python train.py --model="image classifier" --dataset="numbers of one to four digits printed on busy colour backdrops" --train_examples=295000 --image_size=32 --crop_scale_min=1 --horizontal_flip=false --translate=0.06 --cutout=0.4 --targets=["length", "first digit", "last digit", "ink"] --num_classes=[4, 10, 10, 12] --arch="vit" --norm="layernorm" --norm_position="pre" --activation="gelu" --mlp_ratio=4 --head_dim=64 --fused_qkv=true --bias="all" --qk_norm=true --parallel_block=true --inner_norm=false --moe="top_k" --num_experts=4 --moe_every=2 --expert_mlp_ratio=1 --experts_per_token=1 --shared_expert=false --patch_size=[4, 4] --conv_stem=true --layers=14 --width=384 --positions="sincos" --pooling="class_token" --mixing="mixup" --loss="cross_entropy" --residual_init="none" --optimizer="soap" --beta2=0.99 --lr=0.001 --beta1=0.95 --shampoo_beta=0.99 --eps=1e-08 --precondition_frequency=10 --max_precond_dim=512 --one_sided=false --adamw_lr_other_params=0.0028 --grad_clip=1.0 --steps=4500 --batch_size=64 --epochs=1.0 --lr_schedule="poly" --final_lr_fraction=0.05 --warmup_steps=450 --weight_decay=0.5 --adamw_weight_decay_other_params=0
Rows from block 5 of a small image classifier, named by matrix and row number. Rows with one number within an expert belong to one neuron, the router's apart. Each number is 128 + 24 x the weight over its row's rms, rounded and kept within 0 to 255. All counts start at 0.
Before each expert's rows are labels from the 100 images, of 14976, where the router gives the expert most weight on average: "strongest on" is what is common among them. Only what is clearly more common there than usual is listed. The data: numbers of one to four digits printed on busy colour backdrops. In brackets: how many of the 100, against the usual share in percent.
# router: router (model.blocks.5.mlp.router.weight, 4x384, trained with AdamW), inputs 154-230
# up: expert up (model.blocks.5.mlp.up, 4x384x384), inputs 154-230
# down: expert down (model.blocks.5.mlp.down, 4x384x384, transposed), outputs 154-230

# expert 0
strongest on: length: four (60 vs 25.2); brown ink (41 vs 8); red ink (25 vs 8.4)
router.0 [148 163  77 133 127 140 145 122  85 123 159  97 137 128 110 134 127 105 120 142 112 152 144 181 183 131 100 138  99 132 149 140 117  99  94 106 100 123 146 117 152 104  89 130 156  98 104 124 153 159 100 159 139 137 121 158 100 106 148 113 101  91  75 118 137 113 131 103 133 141 151 168 121 137 167 164 134]
up.0 [143  81 152 115 122 114 157 123 109 143 106 128 116 140  99 126  98 140 140 132 121 101 129 130  95 142 126 109 109 152 130 126 129 106 124 110 134 149 170 123 155 146  84 137 182 109 156  98 133 142  71 159 138 135 173 118 120 151 145  98 137 139 108 124 131  86 167 142 106 113  78 120 149 155 124  71 144]
down.0 [124  40 126 116 115 164 182 140 119 112 138 123 134 121 139 148 128 135  98 111 132 125 163 124 139 138 101 141 111 134 129 129 120 121 145 121 140 134 165 137  93  92 153  88 110  90 130  80 100 110 122 104 149  78  86 129 161 151  91 126 168 124  83 134 144 111 134 132 160  92 156 156 146 154 115 127 121]
up.1 [144 137 142 123 102 121 110 120 144 112 120 154 114 106 107 161 158  70 124 106  88 155 133 153  82 147 149 141 114 125 196 149 155 129 143 144  97 143 143 117  88 132 111 146  82 111 171  85 132 129 165 106 163 140 133 148 144 104 108  99  84 188 149 140 151 148 106 132 102 113 121 145 129 132 139 130 123]
down.1 [ 70 128 158 114  96 128 172 161 145 127 119 114 116 144 148 152 180 135 170 135 135  90 148 109 132 136  84 147 155 170 153  97 172 149 100 176 137 135 121 130 147  90 169  80 165 105 119 138 142 118 117 109 132  79 133 134 127 161 110 102 100 128 116 155 132 113 170 142 166  83 127  97 145 170 138 138 119]
up.2 [120 141 103 128 145 106 126 144 110 116 177 158 170 110 106  98 107 151  89 162  74 107 164 140 160 110 137 121 138  80 102  74 116 122 140 101 125 114 130 128  95 104 105 106 130 141 100 134 109 139 153 132 123 116 124 114 120 132 115  96  91 135 154 109 119 131 163  94 127 139 164 125 129  94 101 139 100]
down.2 [ 83 140 137 132 115 152  66 147 147  79 132 103 116 121 136 148 122 137 143 154 116 167 109 101 129 112 123 146 100 112 127 133 140 143  94 111  97 122 129  79 152 124 119 153 125 128 135  85 156 127 150 103  95 129 125 127 145 179 126 123 138 162 107 142 115 133  85 137  97 132 131  82 187 151 126 111 138]
up.3 [170 117 114 104 131 117 165  65  66  96 122 153 118  88 125 137 141 149 151 108 126 103 159 120 152 166 145 161 127 118 141 146  79 147 153 126 151  91 155 117 161  98 109 129 129 172 149 129 140 156 119 147 160 171 139 145 121 124 162 138 125 130  93 145 121 129 111  98 156  60 160  93 106 139 118 151 154]
down.3 [109 106 138 114 130 144 112 141 131 142 123 130 134 119 134 156 126 124  70 143 134 118 105 158 112 112 163 119 151 160 120 137 122 156 100 131 124 161  93 157 145 148 152 157 171 110 203 137 172 123 136 152 119 114 122 104 117 141 108 155 149 115 124  97 110 140 178 150 127 107  79 155  95 131 131 140 132]

# expert 1
strongest on: length: two (78 vs 25.2)
router.1 [123  95 119 131 127 129 149 166 179 158  92 126 150 121 131 151 116 150 110 105 155 140 115 126 111 121 160 127 102 118  82 122  82 124 138 144 151 141  93  68 137  72 110 138 125 108 153 119 119 117 160 137 122  84 114 114 173 145 136 107 149 164 116 121 144 151  95 145 158 119 130 119 149 169 114  90 140]
up.0 [124 103 123  55 150 122 123 141 104 138 151  79 127 140 111 114 131 112 119 125 135 135 151 107 145 121 130 138 152 126 114 100 138 122 158  65 133 142 125 142 162 119 167 151  99 131 106 137 104 138 107 164 127 147 137 109 104 144 172 123 101 138 137 156 147 118  88 119 117 114 181 124 126 141 114 150  84]
down.0 [113  90 154 147 172 102 140 149  87  97 110 116  92 137 104 145 116 135 139 117 108 123 112 127 115 162 116 148 128 117 159 129 113 152 126 120 130 138 173 138 123 135  96 159 123 180 156  91 153 128 140 109 138 159 111 130 132 160 130 154 208 129 128 126  98 119 140 133 170 104 119 120  93  89 105 119 107]
up.1 [186 152 142  97 131 126 140 154 147  73 110 123 109  82 117 116 148 122 124 135 151 113 172 111 110  90 120 113 100 150  80 119 152  89 153 114 154 114 123 162  40 139 106 133 113 157 153 142 123 171 142 156 109 107 119 153 116 179  99  98 113 113 145 135 131 121 133 172 135 128 134 136 116 116  98 143 110]
down.1 [117  72  96 140 141 152 128 126 126 165 114 107 131 111 180 111 133  94 141 118  96  83 121 128 107 127  92 169 175 103 141 143  98  66 154 131 120 176 154 104 136 129 129 150 148 146 115 104 146 137 138  71 117 123 140 123  95 137 105  75 163 147 113 124  92 155 108 141 130 122  96 133 169 129 116 158 140]
up.2 [168 144  93 148 144 116 128 131 130  91 145 118 114 141  83 141 155 127 152 100 148 117 146 161 141 122 109 117  96 140 148 127 146 158 151 131  84 141 122 113 137 142 120 137 154 167 143 119 100 149 128 105 119 123 155  96 104 158 159 141 144  72 166 123 149 110 104 101 104 128 142 159 126 163 133 135  86]
down.2 [ 51 124 140 103 181 107 122 103 105 129 110 163 127 132 154 153 125 136 131 133 140 125 120 114 122 142 134 141 132  77 114 121 135  92 104 135 143 123 155 141 183 152 127 143 102 160 175 116 133 135 138 164 163 142 127 162 110 125 160 108 106 195 155 174 132 107 132 171 122 128 131 113 148 113 129 114 123]
up.3 [110 142 127 154 154 156 132 149 144 143 117 144 137 140 134 135 104 122 138 144 148 126  99  90 153 108 112 135 113 105 123 156 107  94  99 175 125 156  93 165  63 177 128 145  84 122 153  90 134 116 129 130 124 157 147 128 112 143 122 126 117 141 151 137 186 124 137 129 151 122  81 119 160 126  78 102 194]
down.3 [122  64 131 113  94 146 137 116 117  98 152 120 151 109 148 131 126 114 112 130 117 128 141 142 159 153  83 166 133 121 156 151  99 131 142 123 122 105 107 191 121  88 105 140 136 135 169 125 147 128 170 170 111 167 102 118 151 108 139 111 137  98 134  92 183 129 117 130 136 123 130 101 115 103 111 133 130]

# expert 2
strongest on: orange ink (83 vs 8.4); length: four (68 vs 25.2)
router.2 [118 116 119 127 174  83 138  81 168 143  83 154 132 127 108 119  96 141 153 142 131 125 127  69 152 154 141 127 180 109 147 118 168 155 157 169 118 143 112 133 103 160  85 136 115 151 114 126 106 109 131 114 136 107 137 115 125 104 111 121 110 124 117 127 133 133 121 122  75 168  90 122 142 150 117 146 121]
up.0 [127 127  62 144 132  93 125 151 129 130 135 112 119 135 106  83 137 141 137 157 117 136 134 129 102 129 126  85 127 138  85 153 157 116 118  88 111 123 116 131 145 167 133 120  92 131  93 115 126  69 129 151 145 115 145 120 134 151 187 116 133 120 117 127 118  85 157 134  99 140 145 119  87 125 138  94 159]
down.0 [ 98 120 138 153  72 166 119 120 125 129 144 133 154 158 154 110 174 149  94 104 140 117 129 128  67 137 114 167 113 115 149 130 155 160 108 121 110 167 106 132 114 134 123  98 192 141  99 124 114 143 157 136 124 161 110 141 131 143 120  90  88 121 142 154 117 166 151 148 135 106 100 127 151 127 124 141 132]
up.1 [112 144 136 113  69 148  94 172 112 176 135 118 134 125 135 153 101 131 156 162 131 102 117 138 155 106 173 139 146 125 127 124 121  98 109 124 123 111 123 115 129 151 153 100 127 113 112 128 116 169 109 109 110 127 148 112 141 144 150 116 133 104 104 122 127 135 142 120 125 136  68 188 120 133 105 148 153]
down.1 [149 129 147 111 103 164 125 116 104 166 126 124  92 142 141 144 141 110 112  94 119 116 158 122 107 144 151 156 130 124 150 172 153 126 111 152 162 106  63  78 106  66 139 108 140 124 137  80 154 142 164 172 142 138 141 130 115 128 138 119 125 117  88  95 119 104 123 121 144 138 101  89 151 124 147 148 125]
up.2 [ 94 146 173  78 161 151 113 116 133 141 158 128 102 162 114 100 121 105 139 154  97 130 129 127 114 161 138 150 126 131 132 152 121 108  94  92 177 169 113 125 146 109 109 111  91 118 158 165 133 113 163 126 108 118 100 121  93 147 130 124 190 153 136 130 141 160 152 119 161 132 138 163 173 139 112 107 168]
down.2 [126 126 149 113 194 115 131 116 134  42 150 150 112 120 126 181 111 118  99 129 119 134 128 125 140 193 121 104 125 183  90 138 144 126 181 126 148 152 175 137 137 114 117 117 128 137 114 147 146 165 115 132 123 130 127 103 157  87  89 103 123 127  89 136 143 164 136 134 112  90 127 132 109 100 109 154 127]
up.3 [144 143  75 145 166 149 146 113 142  80 132 166  67 133 123 146 143 120 135 132 142 138  85 122 102 157 114 126 131 155 145  95  93 137 133 102 169  94 137 188  88  73 167 118 121 131 132 158 106 172 112 180 136 129 104 135 129  90 135 156 121 169 145  78 121 159  86 145 118 102 121 111  98  70 146  91 139]
down.3 [165 130 147 112  99 124 123 141 172 143 152 142 125 114 156 132 109 156 115 135 137  89 135  86 159 148 120 119 139 144 124 173 127 136 135 124 182 121 115  89 133 116 150 105 121 137 154 149 144 144 148  90 111 146 148  96 137 143 147 121 158 139 115 145 116 105 144 109 114 151 151 127  72  95 137 124 129]

# expert 3
strongest on: length: one (93 vs 24.6); black ink (86 vs 8.2); last digit: 1 (29 vs 9.9); first digit: 1 (29 vs 10.1)
router.3 [145 137 157 149 156 156 135  83 102 119 158 127 109 116 124 160 114 152 154 124 110 106 170 130 126 113  92 128 139 153 121 127 167 118 139 123 149 119 196 187 124 138 158 106 139 134 111 104 119 114  83 132 130 135 105 168 104 107 102 168 106  96 135 137 119 126 175  98 150 141 149 130  83  58 143 125  83]
up.0 [114 153 119 130  86  83 128 120  90 149 143 112 134 127 166  94 118 145 131  90 159 123 171 133 130 154 118  98 119 123 110 134 118 110 104 156 101  71 143 134 154 140 149 140  99 131 138 135 118 146 134 155 134 128 153 132 131 138 123 120  81 148 121 109 158 138 139 105 141 144 144  88  93 130 123 148 108]
down.0 [117 117 120 130 137 112 150 144 162 139 172 132 129 155  91 149 128  84 115 130 188 147 148 158  87  91 122  99 126  86 122 167 115 134 149  82 167 135 129 152 113 142 120 146 120 164 143 124  84 104 125 143 119  82 158 136 129 137 157 112 152 174 119 100 138 145 120 146 162 144 122 139 154 110 165 131 157]
up.1 [129  97 172 147  88 153 138 167 101 105 112 147 129 124 118 155 135 127  58 129 162 140 124 126 157 141 166 142 139 138 127 163  91 115 175 159 110 116 127 131 157 163 119 163 143 134 130 129 103 147 115 156 115 162 116 125 157 103 135 131 116 143 191 139 119 115 144 124 140 149 107 131  90 131 120 139 144]
down.1 [170 105 112 131  95 177 133 149 129  93 116 131  84 141 135 115 172 135 152 109 142 111 158 154 108 166 116 128 159  82  91 127 135 116 114 108 161 148 126 119 138 113 116 157 119 121 126 136 125 128  77 122 134 139  92 165 116 139 118 157  84 115 104 110 156 132 147 135  94 142 123 139 138 146 131 113 179]
up.2 [115 134 150 164 113 172 111 130 106 135 162 125 120 118  78 154 120 109 154 116 146 133 114 154 133 163 169 127 138 106 118 138 130 141 122  94 108 151 128 135 122  89  95 133 123 143 111 164 122 108 131 106  74 135 107 130 153 131 109 130 189 111 122 137 139 175  91 116 130 120 122  87 159 126  73 106 144]
down.2 [136 171 150  80 147  81 125 112  99 142 154 114 152 154 152 149 133  91 124 119  97 105 117 127 135 126 127 108 110 172 122 126 121 105 118 152 139 130  77 133 122 129 143 220 118 178 116 174  99 127 156 160 169  75 151 107 144 133 146 138 138 150 111 144 130 102 105 127  88 121 106 130 189 129 129 138 111]
up.3 [156 100 136 135 148 180 128 122 140 155 116 147 119 140 165 102 172 124 129 144 109 156 131 122 110 142 127 150 138 130 173 107  83 103  92 140 135 139  72 151 101  96  99 154 161 158 145 107  65 136 140 139 173 170 103 134 128 130 141 126 128 143 113 135 108  67 125  97 132 117 133  97 147 125 142 144 104]
down.3 [ 96  92 138 132  90 159 131 151 157 127 122 105 158 157 159 121 127 147 178 170 146 112 167 117 149 123 150 129 154 120 146 137 123 150 114 127 151 148 160 160 139 105 164 141 155 161  99 127 127 135 128 136 176  87 130 172 114 116 123 111 124 109 110 133  98 111 140 132 137  89 149 117  84 157 151  95 170]